config.toml
model = "contrastive audio-text model"
dataset = "strings of digits, spoken by a formant synthesiser in many voices"
train_examples = 39062
n_mels = 64
hop_length = 160
input = "log_mel"
spec_augment = false
win_length = 400
tokenizer = "word"
vocab_size = 14
loss = "softmax"
embed_dim = 256
encoder_arch = "crnn"
encoder_norm = "batchnorm"
encoder_activation = "silu"
encoder_depths = [1, 1, 1]
encoder_kernel_size = 5
encoder_stem = "single"
encoder_widths = [128, 192, 288]
encoder_rnn_width = 128
encoder_rnn = "gru"
encoder_bidirectional = true
encoder_rnn_residual = true
encoder_rnn_layers = 4
text_encoder_causal = false
text_encoder_width = 320
text_encoder_layers = 6
text_encoder_norm = "layernorm"
text_encoder_norm_position = "pre"
text_encoder_activation = "gelu"
text_encoder_mlp_ratio = 4
text_encoder_head_dim = 32
text_encoder_fused_qkv = false
text_encoder_bias = "none"
text_encoder_qk_norm = false
text_encoder_parallel_block = false
text_encoder_inner_norm = false
text_encoder_positions = "rope"
residual_init = "zero_last"
optimizer = "muon"
muon_scale = "original"
lr = 0.014
momentum = 0.95
nesterov = true
orthogonalizer = "newton_schulz_5"
adamw_lr_other_params = 0.0015
grad_clip = 5.0
cautious_weight_decay = true
steps = 1300
batch_size = 128
epochs = 4.3
lr_schedule = "wsd"
decay_fraction = 0.3
final_lr_fraction = 0
warmup_steps = 60
weight_decay = 0.0
adamw_weight_decay_other_params = 0.01
Rows from block 3 of the text encoder, named by matrix and row number. Rows with one number belong to one neuron. Each number is 500 + 40 x the weight over its row's rms, rounded and kept within 0 to 999. All counts start at 0. Numbers have three digits each. After the name is the row's rms in percent of the matrix's.
# fc1: MLP up (text_encoder.blocks.3.mlp.fc1.weight, 1280x320), inputs 160-319
# fc2: MLP down (text_encoder.blocks.3.mlp.fc2.weight, 320x1280, transposed), outputs 160-319
fc1.751 081:496562475489519500593490508534492429494479455449523412536428505441556421437542504539451492483507538490525505518477482543535563467541442534539494477480478448469496526435477495547489559501521481503492565478527497510461584521524544537492459505550497522535498494520527508514394437523547499540569499603415561511546533482452508491510499485565521493488469538546551489520513461459527402493470497513553578536543525488407510525472453460481486401448533527509538495500500529471422462525528502
fc1.752 070:484516493492482445443483525499477467538585461548526490493434469535590462462517427511467515503588442461531527499485424499484485518482498523515471494494552528556434478520562444526468567527526471528490450572448457509509533561523526427532539519511517537428469450438508500534450455510416440534525519516483479528511522442491574486558494528405495566526501512459455493499514488568554522599497473531527554509466518543510574572461557520478548494566440493515573495465430524477495530522476492
fc1.753 124:555526474501427482525454494558551477512500440494515440499477585496515509470499486524515527527481482459531491449509471482440569499436438456499521536541526518517485561489491496452496441494542592475555541474448509491507485471472519570610518486487489530534572513497530509510439531506521497488481511528524509513491544532542523465505496497442501487534519451553514510508460472533512570485539521476471517473476437449483449567452456488550499515575462468405490433565524505496501474536475527
fc1.754 133:495424418460491482486513528443513472431462495500464516564475499530588456495469432481493547486508527562531455567430518426482530531498497566455525493499481528513491553500484517494512526535527505478587497508508504431477596524447534525535486430524443522464552605544472527457549474545520468477502457547511462558547491555516448517573538459462453489445446515490436502550551482562499493473454486471461460441508465482487507494475520587421447509491482522498526474489628530452597490493548526
fc1.755 088:486563483494476552443450486556511459516461461458567506644560456524531556444570554490480438449524466461484502459523450456532528507458479431505562477450505493497446521426543532504555476539459473496546521491543512515530470551442498515548537498501523493574490488577518480507487444538479540427530507463529450530462497473539515433487476479521472514519485518543491498527530558411554470514449479531460495514501470554459484517510465421514487508519525493471499424449500466459458422523472450
fc1.756 047:595467536459449488501507552459520530459463512470480480467396436487528500462547499489503518511459509486549467569495491472565566455452433493546553481528537514517549491496490507533501537472489514439505513440499512480492548520574497494546541494532492532512578509530539488491506490525422528571594491513497545479562563521528493454456442504490557534508415493521490544454577469514542468508451482496533459526493456589434553472503472568520527456515482501466461499477467486538547520474559464
fc1.757 102:535442488481498504472449553497571524582481465516517532469426496476512461476419427458526521519483523477493452481566554515521473460477435479437488466551532520517563499552519535483507511484532406512518514436550556461526481521502455527559452475491491597505487518455595571555486482476504514531503467512492522464534491473504402540578431462423520546540499497477488429519555467556489544543477569515570511553509459532562519473470534502550562421542456541550504477520533523596499510509505536
fc1.758 118:553446543458484577482494538482461549529544484487493582507543499451503457372477483432576533451516450502545432548552488471543502510493516514472478532564557514525546512489453538546521538462473524477470467454515548530448523525528438420483500523484511497441500485547565524474473513537559528568544509494490502463525523447460522467531534501496529388513511473535425440517525463483464554463494514470548467565462463526526475507497542459462424486448558594579475477500507466459485535486598517
fc1.759 070:518477484478554510459474530481499524520525491493484525578550571478483500526487491487537557506450534510523466387496481495478563511487475534460512448504478492470484519437469474544509468494505441459580478476500549480470532502472507544577478480483380478514497546521526536476535497556493497520513465472520522576488519560433508492398501527540495452507548488464507520502561536504490507488536465565438523550522454431493444536578493481508520547445480488531496531526515480488504568484460486
fc1.760 114:515544512452546484488525434514560456510523491500531560443471491527538425507537507448476468498445510480561465460540513501499560445435527445531485523510517528494500466424497510480457545540557552485518502559473532558469534503505481478459497481568442550496537498430457502442590591499501452511500484496470500489489498448511545473573510544505524517416553456493502524518520450511428538518509481568524490492506487551483506542481526419454470505537468453565513481445541564563480506550487536
fc1.761 054:496481465484472507550532462537505599471468483424523548523556564482474427437447507520479499466519486481488505449536506386469515478503518522496464547512478507555510485561512485484556609523471527475421508560479518512504467457525497523502542567548531468439527434518505522513465549511473422532518545472515487522506440507465517504514561463467404544493505506426533527540582563420424523510532507459578498531573514534506515531434497536518526471470492497429528494509460436505550516436487519
fc1.762 097:537474454462530428410490421587500503492464511523558485484564525477532513529464443499521537513514481576487479446425457499501472480527485545434472523465547525496532467488512498531520462599522380494546481501482562532485514471512504418525549432497473502502548498548565510471503447493548535520448526466538447542561461481446506477480457515353449496542496559501582523482567505541491485485487443496532451483538469519523554479530527442527574498543507505528450493492484462460494497496539530
fc1.763 126:520472504533472469436515501472519444574519453576507548458453510518484532496518509502499590527501537535475454525470506517521524527487534526439446545521422475494508398448514477538520575520478544547459536501489510496472563462494575430554531502552461549490521541565504496415539468503477563529537443550494432566542424440520538603500442528570459523473519469497561491400512408508490515451584538491457512530462511506498482491471551555477484551463501475564501511529525537517521512552445521
fc1.764 107:523481504522511491504549532519550551533549517498564476494561538580457433534540496425531492531581490499435498478488473469493540540510482483498493532499425565450463522514501529530465445495524481482467495571502506569487491516479493484506542443451470537545469498480488445477559459558474468481417511499497525474519535461464511434425526518543588430501542493489538374477530477534500529600490545545475559482473438542477492474498461562523512530473475445553544455570425450411463479516531576
fc1.765 125:493473496531545479480506508482500531496475468511480512471417517462489498571505536557508469545554367512392441455598479503429514490563466569403503552445517520534504506411549581493416504541488564438510482455513474474537422443567523455530568490519466507512458414503535562430450497550493528579531539503465543509490586493481456459513571465458491487489473487510497461470490521573472532465500439475496510497503461536419477452490498527508437570435449492448549418489489495533467510546504411
fc1.766 118:524520503505522421504506484527585478458520514604482492569562475530485438506454507452459476475490453478555503509457557495470512498520521489456465483448450547487518505532469443490545526471515487491480542539526549464546520428470485446499540456498520492465534475466509501568575548419551429531426536484486504546544420477541445543465502500496512487525559497455491527532580408575534444473444464408469443451497506523508511512452428526541489487483540476538472506518490527555568501491534537
fc1.767 083:516553516567465484563464549518498472514497506489497513522475482496532542447552527523554524443528556555478472455485487502524473497518514542466472496472521527560487476484535521500513486473618510481521590540433495455541470572502482426521461553567472512538474536517512502509506514516434509562528480493499514480470495502507502514463429611491429422540447522554473543486527435534506528475514473505493510417505491538487460525541495430495466525463546491518418486519559473530540448584524440
fc1.768 071:468486452535565529515496515489568536500563503472564471538524557545410522517505540495504525467470480388505495468469504531542543492472470463451462455524461516559434506445506552535488512557452453413502541469447491525503505495445543461531507494568487454556493489542482513417499522519513518521468440473572484470560429509542478517576464492506454556522553534585523488514490551516522502453465481446494590500514467442524473502422483485541495459512503522432473455499574600449550464558472467
fc2.751 098:492549501502504486551515481538508482515494519525500425480454482471505426494517503560522522551519580556512482502495431533483519455511496449511475439485490426497498536479518519508440562478514525536498534487444499539445584517457530478500503484504461522477440493488545487543476501518461571569503479522427567577547501528436489505517450469533552439512474567514556548511564483465541429500519540482495572569495512477432508475501532470438481507474513613530512500496536520509423430544475536
fc2.752 066:544470524544530446508524501507495551527467560508509495480513541515508516534514495474520570451513469475430514511497453474470506599525483515506489486499543529539460534519449543571576498524458503433498527530491563508426460461376427490512538467503452454493545542558470539579519515526585520528455465481532484521582434484446461576488464510581406498527553463450582500467425488545412472479504551491463451544581542446538471507532508428493548433491572447492496622517490432553511537552533500
fc2.753 119:443522523471575535519505483553526550501465540453522545464588493465551402499439480534446557556477532536495497540454384460557518434526514444448467522485531522488545498549536533494482476513523484464480486485541508468514546486496439441431522404472501510570443501440501531488525493462468520515479537480522503536474507517434528430513604529427510498509463482492573448486495512474454495502535533519470503530499410549458546480560548576548490509465504482538397486454490502511520553503493524
fc2.754 149:516514514511468502484506539499490514521462430474507501474475521526428537498519540479447581493441485518497533457529510580460596494467576431559432492544522507521501470460537498502475508438446494508443491545398497468556510428534526423479500488560507555424478516480477525478501507541514549464520512529492458428421440417486488495463558505543545500514456483526509499479560452478445466495531485512563564477491519469443546492460449520451524583494477567458457417476449464445563519509499401
fc2.755 069:493478526502519464518490553536426522485553520556507510494446539468486538486412467503531528546470498559513434536506510451519500514460568538521459534528461502451523501501511530482488520475536548558438492559453517399548505499440559471472539498505468531462554556475477556487561517464422446570421493538448525458484533459489498459508477525562549473547509509449517468417480440596437544502510475493492500542475501513469533582513490545537509486496505519523465573547545499554509562439499571
fc2.756 050:458489514474569532539539441541483540554518498541472517549491515445510499539501493493472446491513483477491492480515552526489516457517492494480507500480485505435505502475477450550568470531504549494492512510518537497457530489385617546505499517515452502471499485412526526504501470453563569535405498522403555582479447526477496541504509467519448459481517476484510533552415443440393489412513546457484477511476500408525368487509424472419449538559487556505557597495527469456478577582502551
fc2.757 098:573593449484471505501487509509422451443473541489508505449541539446501517498503494475479524406552577492477579460536476422440475554455465512547523475489512467487456501385465465428480466470445480425503507496541479479463462450542468470504531480522572445545457463529502474493419536477474409453454489473508530535430468462519524521397519542494494504564535471563565546535457588515480482489526518485413502465503505535505519535547455460529505564504512468461557503538545517498474522476522607
fc2.758 134:472496449529488406549470494509537489442482483495585561524499497508519612512474518496466485509515551480449555403523483528511451571434509505509521411488416434488556523586539492513508446530545481503521514505498469475545449502487475522498546524519512498567501510465528481524408527394503496501540461488502512542505476578498489476429490488491525591522478460567481558519413526530563460523505444531509541452530468505499516503507539476571538497536500512449500612503497448516423481516437516
fc2.759 070:462461520480515497509497424459502457478478539512458510437499474511507513542499520563468484495549513503507548577510486515549473495538531444472433540535461546506484496529530484454447469512492545522460487475553443573495540570501498473475467533499594464495530491435511527481469533523511476504423526538516513417476421427500526519504475526458526537546540488526559490444395457510475501446412564423531508439498413489468519484454556517466412466571543495542496501518422527540457526496578474
fc2.760 112:448499489554545524519454534519572464496451476458498511555512601602489479419536475437522534602505488554463550531511509558497489556452485491510495445546412471528509625439542476496465495479512587496481529405430521499492533480468504432534509496480509537476525556529541466428531509456517550486494459493464515556554527533474452528524492428455492469456471500496513471517478435468556489485488504447497577526444487424480523525454514508494549558535577478522630480555535504467420466479501498
fc2.761 055:483542567537471491479557503517417563521580455425445467540562493523435546553517539516564455453449507415501504483504508499482500465485492422524513484499496530525504503484510490481498492437612443494531472463492549550465496492435482540471503491470489501472497555557541458451534558531421498505521472505456508451466582512445465476460482480475503575428470491546498545480466552524505523375513509532535512518557528550551424551517525491488569493524512549479491475448558586506489471529507463
fc2.762 097:524513545552471503516480566447497436535486478437484549536468487466413451552480500476416498485467463541577530517538579467522542532492468513453519465513458540532476491546607559520471498436470554451506528476488411524460506489470593483446499579541448534559463540479484498495463507508475482542464538513447522521488587514557532489513504511504589519489475470449459520493540497476441511516476506494505500507482602463451441601498461566490456594510462436570524471527496541456440431540522531
fc2.763 132:569477525527588507491558553487496513471507414479478497500518516412395480556460467514544535506502473462487412525517480469446566543458477459529513440485459506453505441471550576531471543456420456518492466429505448485428443544527593455571494439499483485511474479496461521510510531506478461451533576520494500528500475536471417437544485486573501462470489486548542518539481537515460559512456536482462528551472601463522526546471477472458484503487474412503471488436615483492487489528507502
fc2.764 127:529433513560453526492457542452522523486510489508459579490440573457494569418507463506540519530476546501469527445515457550497549490475474513561560447478517463532587454509487477535473469466501574491463457512520471475485508502496576474573462492402519411453592471519483514502522463503584418516558533485486523500565551434444464465521508509504505485531448500514484523464461453573425490507521455550514516520455450462467475486546504497479470583512545476496555533503528505518507457479538502
fc2.765 126:492518576483580535484525523599512534472496541531540491461507537557490455489514511495532478528424502558517454501480512493516612514483449458493492561458498510529520479563534471496545458507469478519503485477462495477534458475544475553459452489474468573551528528523487522544567506510477463537479498460510503540451471555505492577527546491511468444460517552433482544516491481500471502556572575515525442509516572495489504473502512498563512522424548415474445488572552529513543481508459563
fc2.766 112:481592580519471523494505443540487450462502528540504494504554530425412468516443545472437465469550497581504423572469429488518476556441469451543432513520502502490463459475512542515504445474452547449495473486521515521529455519519419521510532573544520491519515448515464487582524502555568484471561513440547484514507529430428450528489469527545489506494494465492503496512565532490530477537461550557475435513559425539523485497498504555472520488448507519548499509414499456468478493505528462
fc2.767 075:539491536464483549484526529504432506498508456519495547581515526450475494464460492445498428500476565487491452500530536443483485507465474469494481458513458464521544511478450473523545450478455555582469473419511445522517475421542551507482546488510496474564512462439477519469508486544538454540498445561485415473489497425582514474547537436453443543468451516488510525530444513533447497498453531520515477525527512498510535491426515506507474437517506471472494640514490437489497520482459473
fc2.768 067:443546509499431396464473543487493467483462468551434496465461456432637545492520490449476506481499486588525483513535483496499499562451512547507549514491490481522520479588557521500514507442502554557501522541526444475525452513521527507504526526492468560465503524465519481521545518495469451447506472501397504524403528499518562493504514506477502467452473444514470493514551426467533567520567515509513472493492570546482534505556548520446453519449447422567511531560468494511444499518554479